A small image classifier, trained from scratch.
Data: trained on small renderings of single solids in any pose, 197500 training examples.
Rows from block 7, named by matrix and row number. Rows with one number belong to one channel. Each number is 128 + 24 x the weight over its row's rms, rounded and kept within 0 to 255. All counts start at 0. Numbers have three digits each. After the name is the row's rms in percent of the matrix's.
# convs0: first 3x3 conv (model.blocks.7.convs.0.weight, 128x128x3x3), inputs 120-127, a 3x3 kernel for each
# convs1: second 3x3 conv (model.blocks.7.convs.1.weight, 128x128x3x3, transposed), outputs 120-127, a 3x3 kernel for each
convs0.65 103:127118138116105138096123150092113146112105151108116128142101152140103124139119141116106117113115118165125126138124134115156104152102115136094189144135156153128099124152118125147114127135140120127093128124100109152118
convs1.65 123:168149169167128130144118134142120123170122123147142128110105123108093129109112158130112105125135103090150158145120134117101116108103132156138126164111116153156155126142114099166119102160131113127135155132142168110114
convs0.66 100:152139096141155117122137094125118142088099159075119143175111127148135128125175122126134149123117140153136136103110165104142137095109160123092123129130125171140085146126139152120142136121130144112135157100101143099109
convs1.66 102:111148117131181133113145152151129146102094140080081122095127139080141117110112095124184150140123140124152119125122149132121132141099127126118115114136177106112152115144140098161158085144129110118133116081127173100124
convs0.67 103:141135164148122095140147128126123126116135119143148153160153099111145138110121107136130155122119111131134119095092101108130159171141075133122177172113154141191174128142143119125129114125103121129109107148095121163147
convs1.67 116:125112112114113133097121107158118136129142112142088101116092146073077121160113135098130136115123129102201168149143130097113142134111136096065084126117094131062082118104117126142148132138148130118121119126168114109172
convs0.68 095:139153145168133108176153124139141142117107094123123146126149115158107130132158132135105114094089121099101125108115112128164141112121159129128139114131141095099100104102114117120122123111113091129142096114103098100110
convs1.68 089:117111131139124134139147140136097121106108123103088116138130121161165132153108144151129127149146141113154144112124105129128094084153150146109112164126083167134117123116167132124137131108114126126112159154092210162114
convs0.69 097:131147136120110105148123104153178136087109147109121133167108189170164144136143126111132137114150174107132104114090133147148147129126141114155165097099158168056092137156137125143121131104116131112119121111118107131147
convs1.69 101:114088113087098127121145144120142141123146109093108094115143158152121138123103116131116116125155160129114115123164152060136151112142161161142104127127100163169176146152119131158125121140116108137102106152107137195155
convs0.70 099:108116144129110136143133122140101119107082100109156119135170113152139102165096100144148130125143144112165165125104162105124149140138104139126123128133146128131156117106159102130135137140123106113124121101117142146090
convs1.70 109:100117136115097111111112113119088087116148131113110128120115099118127143156154133115130132122114146148168152104148162090108125123142133175123133107121088120157122136110134170108135154102110096137135110125148118117126
convs0.71 100:118127132102118150106135097153157147153129097189110119116095169147181146117183138129133118107100116104107142149110102130125097146100133140114116083129153132095151116107157085108119109118096119123120118108112132084104
convs1.71 089:174156131152135164128096165118105130103105136136114142130129129156117122132120136136104120089090114120110120158083082151082067131105123146151139108113133114175135205140131160120095152111114125144143097143126093133117
convs0.72 097:123144113110126097076077096129123123111099106118114118120132135151117131156101149129114135133114132132148139110147130140132134149146150140113137159145140146137142149135141179125113147117131141119144107128133111097114
convs1.72 089:103106126076116139092116143112154107125138077129089087135083103110107109154153115135085086120075089100095088143164099102150150115136161095113146116113099141135115170159115144124124117074124088130149118131135162178142
convs0.73 103:144166151131185169110110139122128103174125139204123100132153171121146131140164133115117145090056133107076112181118143196121148129142127121127120110160155077117134144098132141108143136144139086129136142081149248136135
convs1.73 115:123135128157131124137140128084114181099105153139117130109110119130093122129125119115116120079088126137139150161142091119153155123130156112103104088155104103115128166139113155136097178116116121123178098125112119115094
convs0.74 104:176129149181134179180159190120143101153151114147140099144134143164132138158097127091155157040150160062138149112100133148095119168147130122144155120115133095121120143168188171184183159153160137138107192141121185167114
convs1.74 096:113111119082083135091103141126106147133132129119133146141109098133114101138076129109113107108096116127094112142140141146116096128127075130156139115113131151082120108142145104138140063091099113111120111131135146153129
convs0.75 099:130133129104112126147128102124143136129118122166137138130123072193150122138153133103142140108087142133134122079144120135121154113113148144155163093090140131096120121084128115101123136129124179130129171140137112138111
convs1.75 113:115124154110119148116128119110144133148135122080100123113105079133069100125138137149095145143133140147114139151118111165110140133192158106113092104141125128109129097106152108135150081117136115110139115104126131124126
convs0.76 100:175147090134090087127073089109138152132134123154136109151153154148140141149140127129133143125095127136117146120141145137151124135127078138147119147148117130145138117114110095123140093120136116119142077108124115153130
convs1.76 114:156127150128106133128151136115134161119081122151114106109108084129129114099093120140165149148161166126133137116129105112111125127118149122111121116128100122114106102085130085100153128134138128121129128122136132110115
convs0.77 099:123131106109126069098095082114099086098145165119195181151116098165125097133092096114127133112138173110121144148128138151117121126125108143130096133135095098100115119102101131125138138129143109094112102095116107109124
convs1.77 109:098077100077108105098121103108092155104094116117104124093102111131114107127080079091102128099113097163113110150150095143164098119118128120074118105104143130095113092113074107093081067098108110141139118134120170131138
convs0.78 093:109138111102144108120126111168102166138121125107104107109134148107091150090152141124110117091143144136157133182102128132118168103164171104144107121159089109145119102140085137140093147121125118132129159130124113105190
convs1.78 099:083125129064116126121104122114135133064101105100117154073074125080092125108091170152140180154118136103135173116080128092101138094133138090132167126105147153127159109106121114104128135111140082115104084130092119186127
convs0.79 098:104151132173187135158143127113119125109130153115120156074148120140183169165144115127108135115112155106125119134135133142151155121112169120141172136065119123133125113125115126104105134130106121131158095103110126123085
convs1.79 115:130124138151084130138123125125166130097109144144125143160150118167136119188099133120157110108118146128118144125095092156106123141132120159120127158148106132121147145176165112162134106137118144109143145112120127090121
convs0.80 099:112148127102151161120139134162088100104120187102100175120114125166161119135125134125133123097096091152125135130097085148131101140151168157129130157149149118092116121111105086105105110111112106110118101134099090157151
convs1.80 095:125103127131156110106144128113157099161178128111124084105126111075143163114140144106090123126099117074073089110133082136140073104108098090110143127132148130159109154147082170176083133155090103084110117138151127168168
convs0.81 098:126149133121103089108075077129164119157116084131110133163169094150155115119127126136124114090104144176176151125117146136123133130155142092122155159145100167111090115113156133117144136139143098160174094122178091108116
convs1.81 091:133124105107145161142166192112110177117105102113112124108146145129128137118122093141147153124083147104081135115093116137119111177163135116148152139126099080113139119114130144105129113116141138140149132075108113150089
convs0.82 103:145123118107144111099136099130131162107118150163153180135120128126132140101164140127120139103055143112067155121139124144129140152119155117091094172179076154141091090077172079099217077152178151133172143143141105201122
convs1.82 104:086076130114108139104112104155141134184159113160121109129087132123132104100096134130089061131073082124072091169152144149102135111100153145141123116155142112121126137159124116142096124157104158138125146181122127163138
convs0.83 098:146156123136129134137127169147113121123111167128144114118127102137134085187149119126114118130090149090110102107167128086179126118169169108160136111095168131080102126134136121144128133147134142087151117100138115146147
convs1.83 106:140139127108145140099176154125134141135131177120112158127156105131097111140126081086149170109147172125139128133129131127106130143125128134155143105148139110152146131098109129087103105081133167083101120082106126100128
convs0.84 096:167156127133131100114136130112108142160115135132126137127171126115108126122131097109149140103106155091120141109170160170168139182161147128149171179199179078115063132137139108129138133138142124119125105102130116135121
convs1.84 100:109115118126158136140164136123133167140134120140149079095120136135155084135132088144119120120137164120127143162116123099132174131105165143128149127127121110132133127113119090124153137131130123128132122123133106142163
convs0.85 100:140147160119112130108110140130165165167152136125103133169157141152156157135123150117106158154112170136146190144115115157105122106104140094123131105132123125204108120132096128149128137151144121128131120095119147148127
convs1.85 105:099093132146130155145115124110117101130078046112098076169156129138148180116163184129081079138105096110138151176146129145133115092097107097122135075101096103105124190120117155122131173149131102150118097152135095115178
convs0.86 102:128133153101115103107147111120101119107140155168168154101116124146123122086115143137133165137141121137129103086129117155077132187119129122169136121094137142119173136164136140127108110126128133102138129145120123142164
convs1.86 114:138134123158122137127113130156120120164138128138165110115106160154121173096150118116131117124112127163169159107136133102139113110083108154115114163124112109126146136128110145134112127144094161121130175131183118133149
convs0.87 100:115108138105130113099100082152130113161126143156149121151121127115107120089098089118120134095135132120137118122117119137130092126165098098107107125111107107130132148127132138114129132131135147137123094121113115115126
convs1.87 089:146125137068071128055051112088078096088083093110120108136172144138132112132129143115121125112129137079087109143096113159126114147170122137145144120153093131127093187139107175087084151083112087119139116115123150145120
convs0.88 096:126136141094100163095114102109129133129100114137114148154172119150130141130108134096124157171137102179088108153124118133136149138112143071124138067115156142162147098125157129122149121109162180177107148087088109110130
convs1.88 094:147139129132124131139158171126139134163139110129131089112088146127141143144135099133154177131111116151137126118107186158125128144128136129146146116138168145152144112102120132088118104096119147087129110107127099124140
convs0.89 097:122106119141122086155164101122126164149155131135146138124212178076098125126091114157164123156142118112127186124102113113136102097106125134120088167145105106160164122120126117112129140163132134146179121101136138130135
convs1.89 084:141128116113130124161112123146095108130121111106143165109114134106113123137109113126101158132131135134173191128111104100144116114132126112108118110088087132104092116132122116114126133100128130142138140145172107130163
convs0.90 096:100109113098133154124126149143161130135131099111118132125112105124110123126168170107100115124108121180143126135151142107139142118069138119084093125118134147132114134140121141158127128120145093133131125119106132102149
convs1.90 099:125128103141114135138126130107092098113112119156129114164119163099130170124129118108084129120098124174165166137141156139119136103149136140102098090133131125142136143166121159170112163147146127153097105144143077125146
convs0.91 098:141096108140113125124096167141130129172107145171130159118136131123127156122091125143155110120108082143105107143090110163114131123115143145118144181121120152143103165117123125092127098089129141154129119085174168146180
convs1.91 087:143118110163156111174166106114091100142096116175119123087119158094084150146099133115146148094123142141129142143169147102155172116149163125108119118141131113119124124102117129104111109154117150126082142145120116129132
convs0.92 098:134133140119121125123149126089140162120104106158161150137142116093120113077120095110105120112098136124128160073076096120147144189201139143143138144172128140134144124132128132130128133133106128135141148122116098102103
convs1.92 087:159155177136139146157150126103111114122134113113105112117168104109133102141153126174141120131125130145119124150214152137144106117117118180191119136124086129131118121085110102100144123118109133096112077120156128121160
convs0.93 102:101079130124115126137128161134106103121152155167115156106141191111112139165165143128113105115114112125097110126153143147147125121147130140120133165143127109119124115122146140104138154129136135137148122122149127101146
convs1.93 120:118134095130141089135100094153108131142132127113126142113079096127102130105100126148149137104135120124167164119136145107133161128128132165138117156109101136106129114123173119136156120145135123103143133124162114120141
convs0.94 099:122141087127157138141133159159174170196182144126108141120181159105148125127139182143123096161143092109138143180150138165165158122117158134099125123093127125113104124109130107124135126140135120126137130128132153128126
convs1.94 101:094099112122142146112141170146162139125146113145121124123108104164110082134110109127129162141118125142119135101114138140116112134136117115139111113173116162137093136125133126130124130116167147131137127127090149133150
convs0.95 100:117109107140157095127131149128137100134120123173133109128101149143112110148142131094101140101106133133126146112134136185129122139101143119075149075134159116187108125103095114079088114113108139126111116103136125127102
convs1.95 105:128135169166149165179145135144112106114072097101118143117108123088089127085094150143117140101128110137132161140092132140117112164108129131144125143129103156088129154131116123134145125135126115099100131119141151121154
convs0.96 104:140154162091072130131109123148132138157174132064191124105115119120111164139149146120101143149089084173099089126144126118175121110128135111146103147161122136130099120138116108101132145105161174131119168142109161179162
convs1.96 102:123124123123093100111098103158208182137215152155130072135107137074102096138092120117110093118156102152135126121121108137118106126132134146166137144140172126166129172101102136142124141144145105157130110151161119114150
convs0.97 099:130126131129132127123093091106116129091089142150130141104150133145148113136131116103131125129116088121120102135122128105106113128102081142122127136114124122128162135115133115089107099091100140129130105097090174116091
convs1.97 105:158185158138153180123161152099128130059101104124110157135133132113104164108115178145101117138116118138130146100108090155097124127147125133097109156102101168106106119141139114145157111149156127130147134120148138110115
convs0.98 101:161130148184148156137152122139136124131164116147116092157159108123182148144164112137151135122130112130115124158168128128189128120125134130158114102116149129145118141123126133110144127120119147139124118119141156168124
convs1.98 124:145156129135161114151147136128125102107119118127109107124146137103125135149118109114134136114136137155131130123111152120093149144111120117091136153126095156132102119159136136151155128157145172116129182087155155124127
convs0.99 101:141140164191203181218205156134170165105097138136138120144108124168147134145186198131093116136070092137110095149136121136146130131127093230172106177176092133133097120112094129126111135137135116132125114110130120127129
convs1.99 079:133131177168157190190181166159161183093120132127137152123158113158167129137154151127145160107109107100109151150142137138175149105137133099134155091100148107114142186154108206135126175142156167187133104107087098112104
convs0.100 101:127132123141129124146116115137123140164117151138086126114128126112112125109100133125125137124119151145148175167124110134123127156079138180134141148131161149147151118133159123145167120141162120149117134141101126102078
convs1.100 090:120126123147127120143162148130099090084102115108170145092170161088108143128125134171137120157133131163154147106103114107108096109106119085101120109117134112164161126109126116113106123130099103136096115127097169135142
convs0.101 100:121130082154162089165131109140171149124201110104129121137140138161162099144168105131135117094138135118161132165141107119118145119128168139188123085191174127121150158102116141123131150106142114063121087113122123077161
convs1.101 104:102160128146154154136149140135149152145153156113131126171141131115101094120122160086130120125131139108145110142135106116146135107147120143184122124156133122105120118147170120168160096134153134095145117145130120126100
convs0.102 100:137119131151112100129108121140157124107184153122157142126103161135125105132149124142131149118116138113087105109130137128149157143124138163143134129131129150154130131127108140124128136121162099139096125155111101130123
convs1.102 100:130147146107112148107142168132119142125104109087081120140150121141113124136137135127107133128137103121111103125129108140109098134127098121135105124128157116092081162136123136114118132103125108131127100130150109119147
convs0.103 098:158180122152145107127105093117104112105118179168174136146140127142137142111105092102132134171172125152154146116113112134138153123118119100100128117049092085071150144137147117131141134143161180184152105113108147117116
convs1.103 085:116100126140137112154160117152131160222158119131093079104146160148143159142143118173156133175161140111090075129118134096133153085117131130147108167152122180129116121097115141148140143145148116119102171193121160175118
convs0.104 098:126103126118107124136149132167142129116112127138098102123107127114149111155184106135156131150088089099099163136114103164120134145167163107135128144089085140112115139125105121133148117143152183119120089127143110135161
convs1.104 102:123095125121096129154172162129133128150112156141135161133116123133132138135081091111128115096121154137120128112142128120115129166126114109121146106161178121121165169152135153143098144112122114157177132119184093107115
convs0.105 099:132140101143167105128174102120141192128153127085156114088144131101130169116135174123124173107140177071100144161164116106213122127223120122110113167098128154093073133183132141175143134144164121161170140149131130122094
convs1.105 096:127112136109105168121112171093123143132121156140119144118156147172130124156095126105092130113133163122139153113168132071141081090121119135153111115116107131164138134142117122112114108111109127109092137099097179163122
convs0.106 099:108125117109113088094136128128128132104124176065138114113141146154103117167142120122115106151133150149144171136118089104117123104139124120118132139161112133085123178149153152159156104141143115124093103136147092130117
convs1.106 107:089122154109144121142153132144112116109141111166143126101114112114148131089119126066079112108098121136117133155119097142107133091140122103103085124140138149144142106106134108107140118123138128130135139149094145156179